{
  "image_size": 64,
  "lr_schedule": "cosine",
  "weight_decay": 0.1
}
Rows from block 6 of a small image embedding model, named by matrix and row number. Each number is 500 + 40 x the weight over its row's rms, rounded and kept within 0 to 999. All counts start at 0. Numbers have three digits each. After the name is the row's rms in percent of the matrix's.
After each channel's rows are labels from the 100 images, of 14976, where the channel reaches its highest value: "strongest on" is what is common among them; "patch colour" is the nearest of a few named colours to the mean colour under the peak. Only what is clearly more common there than usual is listed. The data: abstract colour fields from 500 small random pattern networks.
# conv: 3x3 conv (model.blocks.6.conv.weight, 160x160x3x3, each kernel summed), inputs 80-159

conv.142 099:480488503463525434486520465523463508516468425444550473514471493447456525514547533416512528533456474497521488443459539530516481468511457470512556515516523497471461479543469538467509468528565527581409557502445500520504542497451559490483514503
strongest on: bright; smooth
patch colour: yellow; orange

conv.150 093:603490446542506501528503588458527532540476430443462471583535516549520449481465461494560556448526489433508503362507492527515507525550491503418500505470488510472492455556471556436501493510544495499569538485475579508520478408524484477503469514
strongest on: mostly blue; smooth
patch colour: yellow

conv.24 106:524523533447519549501527521523493522476523566561485543493440483465485501492532441481459536518431473517511559594451489501523466531507512478438598567443472505376490538576542469483487476493511511486470511535575515495466547542528538527507510456
strongest on: bright; smooth
patch colour: green

conv.154 100:484489510481437468610498487466470459570490583505535503522465478547569501498528500539595498490507550495447544505483410584549494508500469513538469541477526465484468493470541426451521486488453541506512465513465542499517543482526518561504454540
strongest on: smooth
patch colour: purple; blue

conv.81 091:523459565452527472526490497548506577469488512415564518490507518569569526507532475481544515555456474529508492451541559510519463532558499517525536463479554446464508450465519542464541488474526553471544504476485472546494465433484490565481502489
strongest on: smooth
patch colour: purple; pink

conv.87 110:524501486501520452416536449542497560485480460510554561460512525455514477521503391482507521575474495459516467490500474466495518503518478513493556495454443559503494466504536494516472571440547550466522542486535552532482533388500529554576488472
strongest on: bright; smooth
patch colour: green

conv.159 093:535480377470518507506499485524507505463489458480434485516481530454528449454492506502585579512524541515529523438563500481517515444437512478529507470533508479438426512448453486464592466529526516482485502491476520383443468488521489505504467503
strongest on: mostly blue
patch colour: blue

conv.133 089:532526554379423533495523559515494485544526508475479489529527447538440545491460497598442532482527490480507463496538454471507561550528515594515494533415523497570545438525522544510518451372464477490522503452494507508505499464492488475384517493
strongest on: smooth; dark; mostly blue
patch colour: cyan; white

conv.32 091:545500485505505426449526425490522420484543459514534463532514520492508440498480504509490591470510509537556453490474573503424519508470495519455447466474554505482517473508467504560531459551484425567551516492490464479435493465444478477426451432
strongest on: mostly red
patch colour: orange; yellow

conv.134 087:495499531493539516563498535432562532489574524525514527539506469465550461554476486573495472460484507534539514439512466506508552577477483579518557438559456543477490466499518531538485523482533488455529548515520546527519486461550462492457493608
strongest on: bright
patch colour: cyan

conv.68 127:388590491515508447573546392527551522536539492515518528486526566488497495491530487502534528521515490498516468486492530515458516517497520518494492450544481502431531475552452570471518469464444528551505503493495522546454498486525498403556507539
strongest on: smooth
patch colour: orange

conv.105 132:338524487520495473555513454597512533512537525579559556481496494509526487541503511441569523515517465446440509424486480480522503488454515514454467510432441546538517427532522511460485452572512549536451476459440509522433398523479497529437527512
strongest on: smooth; mostly blue
patch colour: purple

conv.52 096:459542429461460522525486582449494416569463501486507485415498458505572522543491503560526507498527493532518456477505511532513538479515531504612437495516505611557508455473558503489503487477508496523520535436527514466484498502501471474449509522
strongest on: smooth; mostly blue
patch colour: blue

conv.102 083:526481469426456481437508494491520499503468462473467507390527440496528499445480530520559510579445558522511488537502512491518464514410568559477544514497475468504594524538501545458451504466540477529510530526479541469480467479536543542436472533
strongest on: smooth
patch colour: purple; pink

conv.78 148:339526499512456466532500469553521542480513533512563523469564529513511482560480539466483537509522472482438495394535406490450492471491488527440536577486488508540507395520473542434482515515517522528482445483482548514437454544500542507531517526
strongest on: smooth; bright; mostly green
patch colour: cyan; green

conv.144 092:495532485525463463478508412396505428435534541489576495452514537519539496543529515494548508532477463491521469493489490508489520483507467459535411512526524547502518475476490489522533545536561566556508532425512496482454490476521547469491466443
strongest on: bright; smooth
patch colour: green

conv.9 091:545485547478521564460539544452528484468519495508409487492482459497464516370535513506472434499560532502519531455469579496487457522509523469530506471513501460493450496540418555473444421439530491485536559466485518531428470500447503449525463464
strongest on: bright; smooth
patch colour: yellow; orange

conv.70 104:466451504528490484500492533488525532545503462529505474462517520449450489508500532504428500476543469456518498465509417517392496493525518523554438488462499494535544515524495474475537538556480444445493464496429437473546474531502537518567554518
strongest on: mostly blue
patch colour: purple